Weights of a small masked spectrogram model.
Training: soap at rate 0.0023, 7600 steps, batches of 512.
Rows from block 5 of the encoder of a small masked spectrogram model, named by matrix and row number. Rows with one number within an expert belong to one neuron, the router's apart. Each number is 128 + 32 x the weight over its row's rms, rounded and kept within 0 to 255. All counts start at 0. After the name is the row's rms in percent of the matrix's.
Before each expert's rows are labels from the 100 clips, of 14848, where the router gives the expert most weight on average: "responds to" is what is common among them. Only what is clearly more common there than usual is listed. The data: melodies that start on their tonic, played by one synthesised instrument. In brackets: how many of the 100, against the usual share in percent.
# router: router (encoder.blocks.5.mlp.router.weight, 32x256, trained with AdamW), inputs 86-171
# up: expert up (encoder.blocks.5.mlp.up, 32x64x256), inputs 86-171
# down: expert down (encoder.blocks.5.mlp.down, 32x256x64, transposed), outputs 86-171

# expert 4
responds to: bass guitar-like (65 vs 5.1)
router.4 065 [149 190 160 137  67 122  80 116 101 137 122 135 220 156 127 172 119 108 157 139 110  75 181 143 145 110 126  62 125 208 120  88 149 104  99  89 150  98 145 126 178  77 149 134 235 135 102 140 176 183 124 124 136 108 172 166  82  93 178 182 147 173 184  99 152 175 143 141 147 112 137 110 128 114 129 113 117 128 163 105  72 111 154 131 140  96]
up.0 111 [172 145  94 121 190 128 130  91 128 139 111 108 128 145 128 128 128 128  48  90 120 115 128 128 128 128  38 128 128 128 128  73 103 123 128 141  49 128 166 127 128 128  93  97  95 130 171 128 175 128 114 128  91  80 157 128 178 132 128 128 128  42 123 202 128 128  98 128 197 121  90 137 121 128 128  83  35 103 128 128 128 114 186 106 128 106]
down.0 115 [128 116 128 128 151 116 210 147 176 128  74 128 128 128 128 121 117 100 144  73 128  21 128 128 111 102 200 105 130 162 126 128 129 128 128 165  93 128 128 177  92 128 152 108 186 179 141 154 173 128 153 128 199 128  68 128 242 121 157 128 128 143 149  81  81 140 107  74 128 176  73 129 128 135 131  72 141 105 102 139  85 115 128 175 128 128]
up.1 115 [123  74 146 163 143 126 194 185 128  99  71 154 128 128 128 128  72 139 124 128 128 106 137 147 162  74 152 125 138 142 128 128 155 146 120  58  98  97 128 107 128 126  97 131  79 134 111 141  96  33 161 128 128 148 128 126 128 117 128 159 195 128 118 129 128 138 208 128 128  86 122 128 128  98 126  96 165 183  83 160 124 128 140 190 124 185]
down.1 107 [131 117 128 117 128 157 126 139  86  94 152  99 128 128 111 128 214 183  79 141 124 201 125 152 127  37 128 124  52 128 103 128 177 159 146 133 142 128 128 128 133  81 128 169 125 128  73 128 133 195 146 128 128  98 146 169 110 216 128  97 148 128  47 158 128 128 128 128 128 128 112 141 128 108 167 166 131 128 123 133 189 137 149  74 128  87]
up.2 104 [128 128 128 157 189 134 128  87 128  84 137 128 117 130 133 176  79 128 128  92 140  99 123 128 128 109 197  23 156 134  68  86 128 112 105 147  93 139 144 142 123 105 128 128  88 178 147 176 146 100  94  97 105 128 165  89 127  85 128 144  81 167  56  59 145 128  92 149  63  75 240 132  84 128 128 128 184 139 183 128 138 128 180 135 100  97]
down.2 104 [128 104 186 128 141 128 128 128 101 134  57 104 168 160 110 144 129  43 128 173 128 128  42 128 128  43 162 214 100 128  69 170 134 128 128  81 128 147  50 105 128 108 157 128 137 101 125  78 105 128 128  95 128 128 127 122 153 203 177 150 187 128 167  98 113 105 152 137 140 103 128 128 128 106 128 111 128  71  90 112 133 146 112 128 128 123]
up.3 098 [192 213 126 128 103 107 128 123 169  48 123 196 128 122 128 169 139 125 134  86  53 163 128 110  65 122 128 134 136 109 128 156 135 128 128 128 139 170 128 128 152 160 172 103 128 164 134 114 128  99 117 139  66 139  58 128 154 134 172 155 128  69 169 128 177 120 161 143 128 151 128 122 154 128 128 128 161 128 120 109  95 128 127 128 108  84]
down.3 097 [107 128 140 119 109 138 128 128  77  89  93 128 190  20 126 111 157 128 126  63 134 128 167 175 127 128 128 128 128  97 133 128  74 186 158 114  91 161 191 132 122 128  97 148 128 108 154 137 128 156 128 149 152 128 122 160 110  92 115 128 151 116 152 128 128 128 128 128  98 128 128  90 101 128 110 142 128 193 132 128 152 112 128 165 128  79]
up.4 092 [140  79 128 194 144 119 145 119 128 141 102 128 139 100  67 116 128 128 137  96 128 141  83 128 107 130 123  57 128  90 156 146 128 148 125 143 172 115  86 115 110 106 128  81 141 122  99  88  68  37 128 107 104 127 159 100 118 115 145 128 128 177  91 128 128 128 149 130 154 128  88 158 167 112 118 128 193  84 126 204 128 128 162 160 128 142]
down.4 094 [158 130  71 128 147 125  83 128 128 124 144 170 188 110 166 128 128 119 167 190 136 115 128 177 156 144 127  35 152 128  80 170  74 128 169  98 128 114 170 128 122 155 178 128 124  68 132 128 145 128 147 135 128 128 132 141  52  97 128 107 128  80  98 128 159  22 128 128 128 159 128 103 128 139 134 128 115 162 151 150  96 127 177  87 124 128]
up.5 106 [161 190 128 128 101  77 128 198 107 128 128 128 128 104  87 106 214 128 188  31 111  92 123 132 128  61 164 200 128  91 128 145 138 168 136 178  77 213  69  81 123  73 128 150 167 128 128 150  59  65 128 101  48 128 147 116 132  92 158 204 128 123 128 128 149 128 153 130 102 161  83 120 131 159 204 134 164 144 128 112 124 128 120  97 155 116]
down.5 104 [172 120 128 154 126 166 167 128 128 156 107 144 114 159 211 100 128 150 128 122 128 109 128 128 126 133 128 128 192  85 140  82  74  94 157  91 135 106 128 131 128 128 128 128 163  96  59 141 130  76  74 140 116  84 114  77 144 128 115  84  72 112 128 105 128 160  79 144  95 122 128 128  69 118  52 108 102 167 124 114 119 128 176 109 128 129]
up.6 104 [128  92 124 120 172 166  48  78  72 139 170 182  75 108 142 158 163 123 136 146  76 147 141  92  86 128 118 128 128 195 128  62  66  87 128 129 162  88  62 135 128 126 128 120 117  69 122 128 187 128 177 116 123  50 144  94 128 128 128 128 128 128 128 127 163 128 128 145 128 138 128 122 128 102  58 112 128  56 140 166  94 143 128  90 128 139]
down.6 096 [148 139 102 149  91 128 128 128 128 103 123 128 140 149  93 143 101 101 128 128 133 120 101 157 117 178 128 114 134  73 128 139 153 128  89  59 145 128 146 111 102 128 128 150 139 128 128  52  45 128 128 150 158  95 128 174 128 128 126 128 184 115 128 128 105  54  97 106 128  83 128  96 128 166 186 128 157 211 128  60 106 165 125 187 128 146]
up.7 080 [ 96 167 128  96  56 129 171 133  70 138 128 128 127 190 194 128 128 147 105 127 128 137 117 120 128 142 144 134 143 172 128 128 128  92 128 128  74 128 128 128  85 113  96 160 128 146 128 174 128 102 163  91 128 128 128 128 128 128 106 177  86 128 128 128 132  96 155 121 215 101  58  67 102  90 112 114  52 128 128 128 136 149 128 206 148 128]
down.7 088 [213 105 178 111 142 112 128 159 153 231 146 199 128  84 168 114 135 143 143 120 126 128 128 128 116 183 128  99 183  92 128 128  66 118 101  50 128 128 170 115 158 205  95 108 148 129 128  60 121 139 128  88 128 128  57 177 107  73 173 167 169 128 142 128 128 119  85 128 139  56  86 155 168 128 204 128 160 128 128 132 157 118  76  87 124  70]
up.8 093 [128 128 180 115 181 107  38 128  83 184 151 124 127  95 129 128 169 148  74 173 128 113 172 128 169  54 182 128  93  76  85  77 127 111  81 111 169 128 128 128  76 128 128 122  97 145 199  97  70 152 114 179  92 173 164 128 185 132 142 143 138 140 113 117 169 128 118 162 128 128 151  80 128 196 128 128 134 151 128  98 128 101 119 144 171 132]
down.8 094 [128 128 103 168 128 151 128 136 128 128 100 128  57 191  91 157 128 136 147 128 126 127 119 172 100 146  60 131 123 121 128  83 128 128 128 128 136 128 128  92 167 165 110 109 133  92 128 200 128 152  78 109 140 128 183 127 158 171  58 142 128 128  80 184 132 207 106 128 128 185  90 192 105 152  78 110 128 128 149  92 128 200 128 159 128 111]

# expert 22
responds to: the note A (72 vs 39.2); organ-like (49 vs 4.9); bell-like (49 vs 5.1); tonic: A (30 vs 7.9)
router.22 116 [163 164 156 189 113 104 141 157  95 150 132 159 152 151 115 120 129 136 153 127  99  67  79 142 116 139 138 131 131  88  94 115 138 131 144 109  96  88 145  87  71 138  91 121 225 147 109 132 133  94 138 157 144 124  73 156 141 170 125 162 130 169 134 185 140  82  70 111 121 108  90 154 124  99 123 121 112 110 151 114 150 201 193 125 132 141]
up.0 111 [126 116 121 130 128 128 128 160 128 128 139 177 137 114  75 188 127 128 143  83 112 151 124  80 128 163 116 128 181 199 143 137  87  70 123 186  57 177 158 128 124 110 124 128 124 174 144 102 112 128 117  94 128 184 128  53 123 128 228 128 197 128 180 128 128 138 128 128 120 128 105 128 128 170 163  66  73 128  96 160 105  63  98 172 128 128]
down.0 114 [134 128  95 105 128 175 116  29  86 133 158 165 117 128 153 128 128 147 169 128 125 132 123 128 128 154 119  33  75  78 151 128 112 128 128  61  91 128 129 128 128 156  59 126 130  79 128  89  93 165 177 188 101 113 128 145 128 161 112 128 123 107 138  67 128  88 110 142 121 128 153 133 125  88 128  94  86 167 128  94 107 187 183  90  85 128]
up.1 112 [162 148 131  98 133 127 116 106 112 128 194 175 176 128  92 158 128 180 177 128 125 185 128 114 172 128 166 157   8 130 112 128  48 129 134 117 150 128 155 133 128 131 129 128 149 128 105 128 128 128 128 102 139 118 146 131 165 128 128 115 100 159 128 131 198 142 135 128 167 128 139 112 113 128 130  95 128 100 128  85  58 201 127 128  62 103]
down.1 101 [ 71 116 123  72 160 119 128 128  92 163  73 160 128 128 144 107 125  83 126 153 178 119 128 168  79 128  57 162 176 128 160 146 111  95 128 142  90  74 136 139 134  58 156 128 143 169 173 128 137 161  88 128 128 128  72 114 104 115 134 146 184 126 104  99 104 107 199 162 134 130 128 167 128 151 166 118 128 128 185 152 151 128 128 149 128 135]
up.2 097 [107 124 128 128 147  56 111  79 103 107  74 128 142 128 161 128 128 128  91 128 128 144  98 128 128 225 119 128 166 124 128 128 131 128 150 128 128 175 150  72 130  87 152 155 126 103  72 141 128 157 126 128  99 166  91 128 201  51  56 187 128 158 161 113  74  94 103 109 128 134 135 145 128 122  95 177 128 112 128 154 128 133 128 138 182 128]
down.2 107 [128 140 148 163 128 108 192 108 160 128 120 121 182 139  91 187 129 136 128 155 120 128 142 128 128  95  73 128 128  65  97 169 144 143  75  92 160  62  90 122 117 160 128 128 126 117 130 128 144 137 128 128 128 121 108 105 128 128 128 120 128 128 120 108 133 128 178 128  56 107 183 182  62 147 212  99 128 135 128 144 128 138 128 102 128 128]
up.3 094 [148 120 225 128 115 128 128 110 125 128 128 128  94 128 128 128  63 154 211 116 151 130 128 119 210 128 132 128 128 119 162  81 169  56 128 128 170 172 128 146 128 124 120 109 160 139 128 156 181 128 128 128 111 128 128 149 155 128 100  79 156 174 114 157 101 128 128 150  73 102 192 128 128 128 128 112 145  97 149 128 128 142 183 105 128 135]
down.3 094 [104  86 110  88 111 145 177 128  93 160 201 117 134 156 145  97  91 174 172 128 128  76  82 114 110 186 128 121 102 208 114 111 177 151 121 112 101 128 128 116 135 177 122 128 128 197 119 128 128 128  85 128 128 110 127 128 100 107 168 223  91 128 126  98 132  90  56 127 182 121 128 132 127 128  69 102 144 128 128 128 116  76 126 128 182 102]
up.4 083 [128 128 125  16  76 114 151 120 143 128 136  71 128  94  86 114 117 128 111 128  85  94 128 171  80 110 138 132 163  80 128 104 144 128 132 128 199 128 128 128  81  90  56  67 102 190 103 130 135 166  86 128  62 128 134 109 204 128  95 141 106 151 128 116  75 128 126 137 128 103 163 128  93 128 141  69 229 193 138 109 128  96 125 125 144 116]
down.4 099 [128 128 103 128 193 148 150  48 148 205 122 161 147 128 176 128 109 170 128 128 175 128  98 161 171 128 146 101 128  82 184 146  77 128  79 148 128  80  93 104 181 190 212 163 150  85 113 172 128 128 103 128 159 159 128 147  79  98 128  82 128  39 110 132 123 128 101 153 189  93 170 128 122 143 141 138 128  99  86  79 195 128 136 116  74 128]
up.5 088 [128 135 128 139 105 144 128  87 132 185 193 141 107 203  76 154 128  61  95 119 125 128 128 128 128 128 147 167 112 202 113 116 128 222 128  92 183 196 101 127 145  98  88 139 143 141  74 128 101 115 162 173 128 128 138 128 128 128 121 128 104 151 116 130 136 128  67 105 128 111 125 138 115  83 126 177 151 100 105 128 128 213 210 128 128 136]
down.5 092 [166 177  46 128 128 128 159 186 128 128 128 172  64  64 166 104 102 128 161 186 138 194  97  67  80 150 165 126 128 131 104 139 153 128 128 135 153 193 130  87 128 128 105 137 128 128 220 192 137  94  85 125  46 148 208 168 128 128 130  92 163 181 103 154 196 128 128 128 128 142 128 128 110 137 154  98 128 128 119 128 148 113 128  73  71 134]
up.6 069 [128 193 128 128 128 128 161 128 125 128 151 128 128 169 118 230 128 128 128 128 148 126 190 128  45 129  76  81 148 132 122 128 128 164 128  76 128 205 115 128 107 129 106 169 128 128 128 128 128  83 128 128  87  65  94 128 128 148 128 138 174 152 128 120  68 128 100 128 128 145 128  73 128 144 127 128 101  98 128 216 105 128 128  99  82 128]
down.6 088 [158 122  97 128 126 128 199 128 128 128 128  77 150 116 217 128 128 128  58  73 104 128 139  98 128 143  78 112 128 144 128 131 135 128 117 154 128 106 128 108 128 147 193 128 128 135 142 152 128 102 141 183 105 181 128 140 128 183 143 217  74 128 128 137  63 147 149 128 148 128 128 217 145 128 131 127  61 130 206  93 128 128 104 125 128 206]
up.7 109 [174  57 109 154 199 138 190 116 123 163 155 117  97 145 122  96 125 119 176  88 128  99 127 128 128 128  99 163 128  91 138 163  60  96  87 115 128 128 128 133 135 158 128  90 107 109  61 162 128 100 128 113 128 113 170 161  23 128 132 118 128  93 188 128 126 128 104 193  58 154  63 134 128  93 142 197 128 102 107  83  85  93  46 128 111 128]
down.7 114 [ 86 168  91  77 128 157  89 124 149 128 108 174 149  36 180 128  71 122 128 133 143 106 107 189  48 155 163 104  93 128 128 125 128 128 128 141 128  25 123 128  97 128 177  86 148 128 124 128 128 128 150 164 114 151 128 128 181 123 124  93 128 170 128  71 128 128 128 124 117 116 204 174 176 143 128 146 119 133 180  63 138 151 122 128 190  99]
up.8 097 [ 77 128 107 188 114  83  97  82 142 143 149  50  60 138 128 163 128 156  81 128  36 128  98 163 128 100 130 128 199 128 140 172 195 128 128 113 117 128 158  87 144 175 140 160 128 102 128 190 128 141 149  66  91  83 128 120 159  97 148 101 121 179  51 128 172  85 128  83 128 108 131  91 123  68 124 128 152 149 125  93 149 128 128 110 140 154]
down.8 106 [ 77 109 128 113 108 128 173  90 156 128 128 128 128 129  98  79 157 131 128  98 141  50 123 110 103 143 147 128 128  97 129  65 129 168 149  98 124 129  72 161 159 150  66 128 166 128 165  91 160 128  85 135 128 128 128 128 194 130 128 151 128 128  50 128 128 128 162 128 128 128 103 182 194  62 128  92 128 107 124 140  94 128 130 189 143 105]

# expert 30
responds to: tonic: C (35 vs 9.3); vibraphone-like (32 vs 4.9); marimba-like (28 vs 5); instrument: organ-like (25 vs 4.9)
router.30 120 [ 94  90 153  51 181 118 132 162 135 111 151 111  92  73 155  93 111 151 118 143 153 161 116 135 151 160 133 128 138 146 148 166 113 137 115 119 125 150  41 141 100 122 177  94 104  80 156 121 113  79 120 156 144 159 170  97 105 140  78  94 132   9 107  90  95 144 186 109 143 148 171 128 135 143 113 134 184  80 128 137 115  94 111 125 110 127]
up.0 093 [128 186  83 132  67 128 122  97 121  76  88 103  96 128 141 128 127 204 128 117  77 128 114 173 164 132 128 191 150 118 128 128 112 202 107 166 155 185 135  83 115 128 128 128 107 128 128 142 102  78 119 124 116 122 134 132 128 128 119 128 193 168 174 214 128 112 165  66 128  54 101 128 168  97 128 120 119 104 128 108 161 128  73 146  83 128]
down.0 092 [109  82 220  96 134 176 160 112 128 168  95 128 176 149 128 158 128 174 128 128 128  97 128 141  91 181 128 150  74 128 128 180 193 110 128 132 128 104  96 128  90 138 121 128  93 128 179 135 128 184  78 128 130 128 135 128 117 133 131 128 176  91 143 162 107  63 176 157  88 182 103 128 127 131 131 175 128 147  90 128  87 179 128 196 128 128]
up.1 092 [128  94 216  89 128 184  61 128 128 120 160  99  84 128 148 128 139 121 158 128 158 128 128 169 140 124 118 148 118 209 140 128 128 103 128 206  37 128 154 181 128  98  86 166 115 128 106 128 128 128 154  60 128 112 128 181 128 128 159 140 128 128 128  62 128 138 128 130 153 128 190  45 131 146  82 128 128 116 128  82 183  28 204 144 123 153]
down.1 088 [192 128 105 173  67  58 180 128  92 109  95  73 128 128 102 128 128 149 128 128 122 149 128 126 116 163 129 128 131 128 128 136  80 128 168 128 143  75 129  62  82 115 174 147 128 128 138 128 208 165 128 213 176 119 172 163 169 104 102 128 180 161 220 128 112  82  50  82 164 174 128 171 122 123 128 104 130 128 171  80 128  91  74  86 149  71]
up.2 100 [128 128 107 110 149 128 160 107 133 101 128 128 129 215 126 117 148 128 128 161 170 136 127 128 128 168 160 115 128 155 188 151  50 127  81 108 192 167  89 128  94 161 128 128 151  96 128 128 128  87 128  86 128  63 103 128 202 111 128 145 128 138 134 169 162 128 128 128 143 128  90 128 116  63 113 128 144 121 128  97  61 111 128  96  91 165]
down.2 102 [209 119 148 203 212 158 123 128  75 126 158 128 189  26 149 128 127  65 127  88 173 162  83 121 135 128 128 128 148 112 100 145 128 114 142 201  83 141 128 149 128 128 153 117  58 128 134 151 113 192  95 128 128 128 148 115 128 128 128 128 124  87 127 128 137 125 199 128  54 128 121  36 128 197 187 128 125 175 128  79 192 157 128 110 174 147]
up.3 118 [134 109 131 128 150 170  66 109 163 164 145 125 125 128 154 128 148 114 149 128 141  68 140 128 128 159 128 120  58 128  86 128  78 128 178 127 165 151 128 128 128 253 147 198 133  67  84 128 128 149 160 168 128  89 128 126 101 161 198 197 128 153 158 128 170 174 128 131 102 182 126  94 128 117 103 163 162 128 128 128 123 133 128  85 128 152]
down.3 108 [128 128 132 191 131 147 128 174 128 126 128 128 180 122 152 203 128  90 121 148 123 185 128 162 128 162  97 160  80 128  82 187 128 128 128 180  88  93 128 135 128  93 129 163 143 128 132 144  95 133 116 128 128  71 128  39 113 188 128 156 128  95  80 162  86 128 128 117 128  92 128 128 142 133 156 170 128 135  64 128 122 128 128 128 162 128]
up.4 094 [110 128 128 135 129 112  73  99 160 128  82 135 128  73 134 106  75  92 128 129  84 128 178 128 123 138  87 147 128 181 157 125 128 107 128  81  65 128 128 128 120 128  96 127 191 179  63 128 156  92 183 110 120 189 128 134 128  85 190 128 155 172 132 154 166  71 128 255 143 128 126 128 128 188 114 128 115 177 185 106 128 106 134 162 128 128]
down.4 110 [ 87 128 128 139 128 203 131 128 128 138 117 130 128 128 128 151 128  74 144 128 128 167 198 152 128 128 128 173 150 231 128  67 126 174 128 128 199 180 121  93 128 128 146 128  90 107 108  21 114 123 142 128  90 109 140 100 139 128 183 197 142 139 139 128 128 166 128  94 237 128 173 164 128 128 158 122 191 128 140 118 146 176 190 171  69 120]
up.5 105 [206  85 128 133 131  92 128 141  85 114 157 139 128 138 128 128 176 160 128 128 132 155 132 165 128 128 128 128 172 158 157 128 117 138 181  42 128 156 128  83 134 128 128 133 128  88 163  83 157 206 173 187 156 167 128 128  84 199 167 146  80  91 128 128 128 156 128 143 164 218 118 134  95 128 109 135 137  89 126 175  94 183 159 145  62 143]
down.5 102 [115 191 160  96   0 128 105 132 160  64  92 148  43 170 127 164 134 169 130 197 141 136 130 166  39 114 142 186 120 102 103 126 180 128 146 107 181 112 135 133 130 108 128 122 110 155 128 135  49  92 118 128 128 159 187 128 195  87  90 128 172 169 193 128 140 128 128 141  70 128 129 128 151 182 159 113 102 128  77 128 128 128 155  64 128 128]
up.6 092 [128 113 128 117  14 173 214 128 135  46 150 179  93 128 128 100  81  20 126 105 134 197 172  66 137 103 129  83 124   6 129 138 128 128  72 104 128 139 147 128 128 148 188  67 123 116 110 145 128  39 128 143 128 128 128 128 128  85 157 120 178 130 194 128 108 132  84 142 128 164  85 128 128 125 127  62 128 101  93 128 123 128 128 154  72 108]
down.6 089 [109 159 128 112 128 128 128 128 110 116 122 125 128 128 128 155 128 192 128 128 159 128 127 131 128 117 122 120 167 172 100 138 177  96 128 128 184 128  63 115 114 162 101 110 189 128 150  84 128 108 100  55 128 128 106 178  73 191 228 124  97 119  44 118 209 128  95 128 161 114  97  56 178 128 135 146 170 128 169  54 154 128  95 128 174 128]
up.7 094 [114 174 196 128 128 136 128 128 103 123 162 128 165 128  76 147 128  96 100 128 106 159  91 128 211  51 143 114 128 128 177 137 128 141 128 128 151 128 117 146 128 128 120  93 110 128 167 128 104 155 128 148 149 128 153  30 182 128 128 137 117 135 128 150 188 128 173 181  53  97 124 128 128 128  82 128 128 128 100 108  57  53  77 128 128  95]
down.7 089 [128 104 111 128 112 113 128 145 199 128 128  95 175 153 116  85 122 136 128 164 128  96  86 128 150  97 148 128 116  24 128 128 128 143 128 128 105 128 125 128 108 145 206 180 128 128  97 132 160 108 117  95  74  64 140 128  86 154 128 129 128  96 128 128 128 145 128 128  87 128 159 175 128 132 136 108 128 155 128 128 128 180 128 140 117 172]
up.8 104 [163  97 105 128  93 128 116  72 128  48 128 128 149  84 172 128 134 128  83 126 123 174 158 162 174 128 100  84 128 128 121 128 183 118  98  82 128 124 128 168 180 158 154 102 137 180 128  82 116 128 104  84 175 239 128 110 172 128 159 142 128 128 142 128  46 128 129 128 128  95 128 192 128  58  50 128 156 107 172  54  93 124 107 128 138 128]
down.8 092 [134 214  58  56  97 128 179 191  90 195 128 128 128 128 128 128 128 200 140 124 107 128 133  88 128 128 103 168 176 128 127 133 112 128 128 128 144 128 128  56  88 191  52  68 139 165 128 135 128 101 128 135 100 128 128 212 128 181 128 102 115 128  91 112 141 128  90 154  84 128 127 128 128 152 115  76  99 128 111 128  97 117  85 128 149 124]

# expert 26
responds to: sine tone (100 vs 4.9)
router.26 062 [115 125  33 118 232 173 137 126 115 129 148 110 119 133 173  82 127 117 143 130 125 140 113 105 133  97 139 153 105 168 150 173 149 133 122 137  86 143 158 113 124 117 131  38  95 144 124 116 184 129 124 110 119 121 120 164 149  83 176 103 149 132 171 146 125 121  98 148 144 129 109 109 120 112 126 130 113 110  86 104 134  58 132 106 131 120]
up.1 079 [ 99 128 175 146 166 128 128 128  89 115 160 118 128 165  95 128 164  75  80 129 128 128 157 128 128 126 147 143 128 128 128 128 130 128 142 132  62 167 128 176 126 128  67 128 174 128  83 128 128  91 128 175  71 128 128 128 109 157 110 101 160 128 119 128 119 151 116 128  99 174 171 128 126 128  60 128 152 128 113 128  80 128 169 175 162 217]
down.1 086 [112 101 128 128 128  62 128  73 146  62 145 127 151 128  75  53 128 128 120 107  88 128 108 217 159 159 128  64  80 145  68 128 136 123 104 151 187 168 128 128 128 105  99 128 159 118 128 128 213 128  54 128 147 105 128  92  92 141 171  90 128 160 160 128 106 128 162  78  92 107 200 158 128 128 114  71 128 144 128 128 105 125 128 125 128 105]
up.2 097 [185 128 141 186 128  81 128 116  50 128 150 128 176 118 128 128 139  72 128 153  81 156 188 181  81 107  96 128 137 192 128 128 138 128 128  79 129 135 128 118 128 128  70 119 128 132 181 130 141 124  85 137 128 128 128 128 163 209 128 186  89 141 128 128 128 128 128 134 128 203  52 128 128 136 169 128 128 144 124 136  68 190 136 181 114  59]
down.2 100 [150 131  76  99 119 134 127 128 128 105 173 128 139 114  74 154 148 140 130 105 128 128 128 116 160 128 138 120 176 102 128 128 154  84 153 130 115 128 128  96  94 128 151 136 128 198 150  99  74 114 128  92 128  95 137 119   7 146 186 128 128 207 170  93 128 128 182 128 117 133 155 126 135 128 128 128 120  96 152 147 146  45  66 112 123 128]
up.3 073 [ 89 128 128 128 128 128  67  92 173  98 128 172 170 128 128 113 108 193 114 128 131 128  55 216 128 143 128  97 137 100  94 112  81 175 128 128 165 122  89 165 115  81 128 128 128 166 128 128 127 128 102  28 128 147 113 169 128 128 128 112 110 127  76 160 120 133 130 128  79  21 128 144 132 128 128 128  65  96 219 140 128 128 123 157 128 128]
down.3 081 [119 136 146 128 128 137 128 130 124 141 154 215 128 104 135 135 156 161  94 115 147 128 163  87 109 128 199 154  99 134 147 122 128 128 158 134 128 128 189 118 173  70  88 140 128 119 128 128 149 186 128 180 128 113  77 128 166 128 138 142 128  72 125  74 144 128 128 127 103 158  95 128 185 111 184  69 128  90 105 105  60 128 128 241  51 128]
up.4 091 [121  68 181 156 129 128 166  70 175 101 218 144 128 143 113 110 128 114 128 125  86 128 128 134 138 114  55 128  75 128 154 103 150 142  38 128 128 151 146 143 128 180 121 105 182 128 179 128  90  96 128 128 120 129 128 128 107 165 128 180 105 131 167 128 106 128 128 128 128  69 191 124 132 151 150 128 111 128 128 184 123 134  61 115 102  57]
down.4 095 [116  84  80 219 128  98 160 128 166 128 126 128 113 150 128 128  66 128 160 112 126  45  38 128 178 124 128 186 128 118 147 128 128 149  73 145 152  65 128 128 128 128 128 128 174 128 116 156 128 103 130 102 189  84 128  65 142 131 128  72 134 202 110 103 111 182 159 161 128  67 137 162 130 128 139 127 127 103   0 128 135 128 119 107 167 128]
up.5 082 [ 93 117  90 115 128 128 128 122  70 128 173 128 171 179 127  64 181 128  92 128 128 177 185  87 134 128 173 128 128 128  71 181  90 136  77 128 128 164 128 100 138  98  91 128  39 126 165 112 113  93  87 170 157 143 172 163 122 128 128 151 159 128 155 128 106 128  83 128 124 128 133 128 128 128  98 128 137 128 128 116 128  79 128 193 138 128]
down.5 090 [100 241 128 128 128 128 141 116 128 115 128 136 143 111 122 137 128 126 158  98 166 105 128  74  14 138 128 101 121 128 184 128 128  86  89 119 124  81 104 102 128 128 147 119 194 128 128 104 139 128 101 128 166 128 128 202 113 128 133 145 143  57 116 158 188 101 128 128 137 128 170 128 128 143 128 150 153 128 115 128 128  93 128  82 102 128]
up.6 090 [110 200 128 128 187  19 128 128 128 107  67 128 128 114 135 128 141 176 176 117  88  72 128 176 128 113 158 142 128 201 128 128 122 112 120 147 171 117  71 103 128 101 157 128 151 147 105 128 139  90  81 204  81 164 151 128 128 128  98 147 139 128 139 128 146 128 182 147 152 212 158 105 128 128 175 128 130 113 129 128 122 126 128  90 194 200]
down.6 090 [125  95 128 142 128 128  53 128 148  59 128  81 125 110 164 196 155 126 128 128 128 128 128 100 128 128 128 135 128 125  99 160  26 110 128 128 102 128 184 134  90 129 128  95 128 153  69 104 199 128 128 121 201 178 128 153 157 114 117 169 124 124 127 176 128 143 117 128 157 114 128 166 164 128 152 103 128 161 128  93 128 194 176 131 128  65]
up.7 063 [128 128 160 133 117 135 217 158 180 175 128  81  92 153 141 109 112 128 121 116 130 128 133 128 128 169  95 109 128 128 128  37 100 165  60  88 103 139 161  84  92 196 128 128 173 128 139  98 127  98 112 107 128 131 162 159 146 147 197 201 157 128 128 128 128 133 128 128  51 128  95 159 128 134  76 133 128 128 170 128 161 128  81  47 118 128]
down.7 075 [128 128 128 128 128 120 143 145 128  88 102  88 173 125  90 128 159 190  73 101  88  92  52 128 128 128 154 128 128 150 128 128 128 128 128 161 184 128 219 172  72 108 128 144  43  80 102 191 128 131 121  84 174  97  73 128 117 111  70 162 128 128 158 128 121 164 128 116 128 133 207  95  57 126 128 149 128 196 142 138 128 215 128 103 167 123]
up.8 067 [ 82 128 178  81  91 131  82 150 128 128 128 113 128 128 128 128 143 213  93 128 128 128  82 126  81 128 134 128 128 128 128 158 128 205 207 128 119 128 107  73 198 133  97 128 128 155 169 171 128  85 128 128 159 146 128 100 116 116 191 128 106 128 167  69 103 165 128 144 128 128 128 180 153 128 115 128  49 115 108 128 128 120 128 118 128 128]
down.8 074 [124 128 128 170  77 149 128 114 128  94 122 110 121 176 128 137 128 173 134 128 128 161 128 141 170 128 165 128  88 139 172 139 150 119 128 170 173 155 128 128 128 128 128 103 116 128 186 128  86 150 128 215 145 128 128 169 106  96 114 128  59 138 161 128 165  82  97 128 111 128 124  74 128 130 144 155 143 135  77 105 124 190 128 128 128 167]
up.9 083 [128 128  79 128 128 118 128 145 128 128 173 128 198 158 128 166 154  78 121 126 104  56 128 128 128 145 140 112 146 126 149 154 128  98 128 178 128 113  86 120 149 124  95 128 163 197 154 128 140 128  84  65  88 128 206 184 189  85 128 128 128  67 119 191 151 113 124 128  99 108 243 145 133 194 116  81  89 126 128 128 152 114 130 153  86 128]
down.9 092 [ 99 104  94  78  66 162 128 128 127 106 128 118  95 145 112 139 128 168 128 128 168 128 120 128  81 128 113 135 183 108  82  53 107 183 128  79 208 128 152 128  72 174 152 128 128 129 128  75 105  81  86 129 185 150 128  64 128 145 144  94  96 128 124 152 128  97 128 160 128 128 139 121 140  97 160  84 128 128  70 128 155 159 175 114 128 128]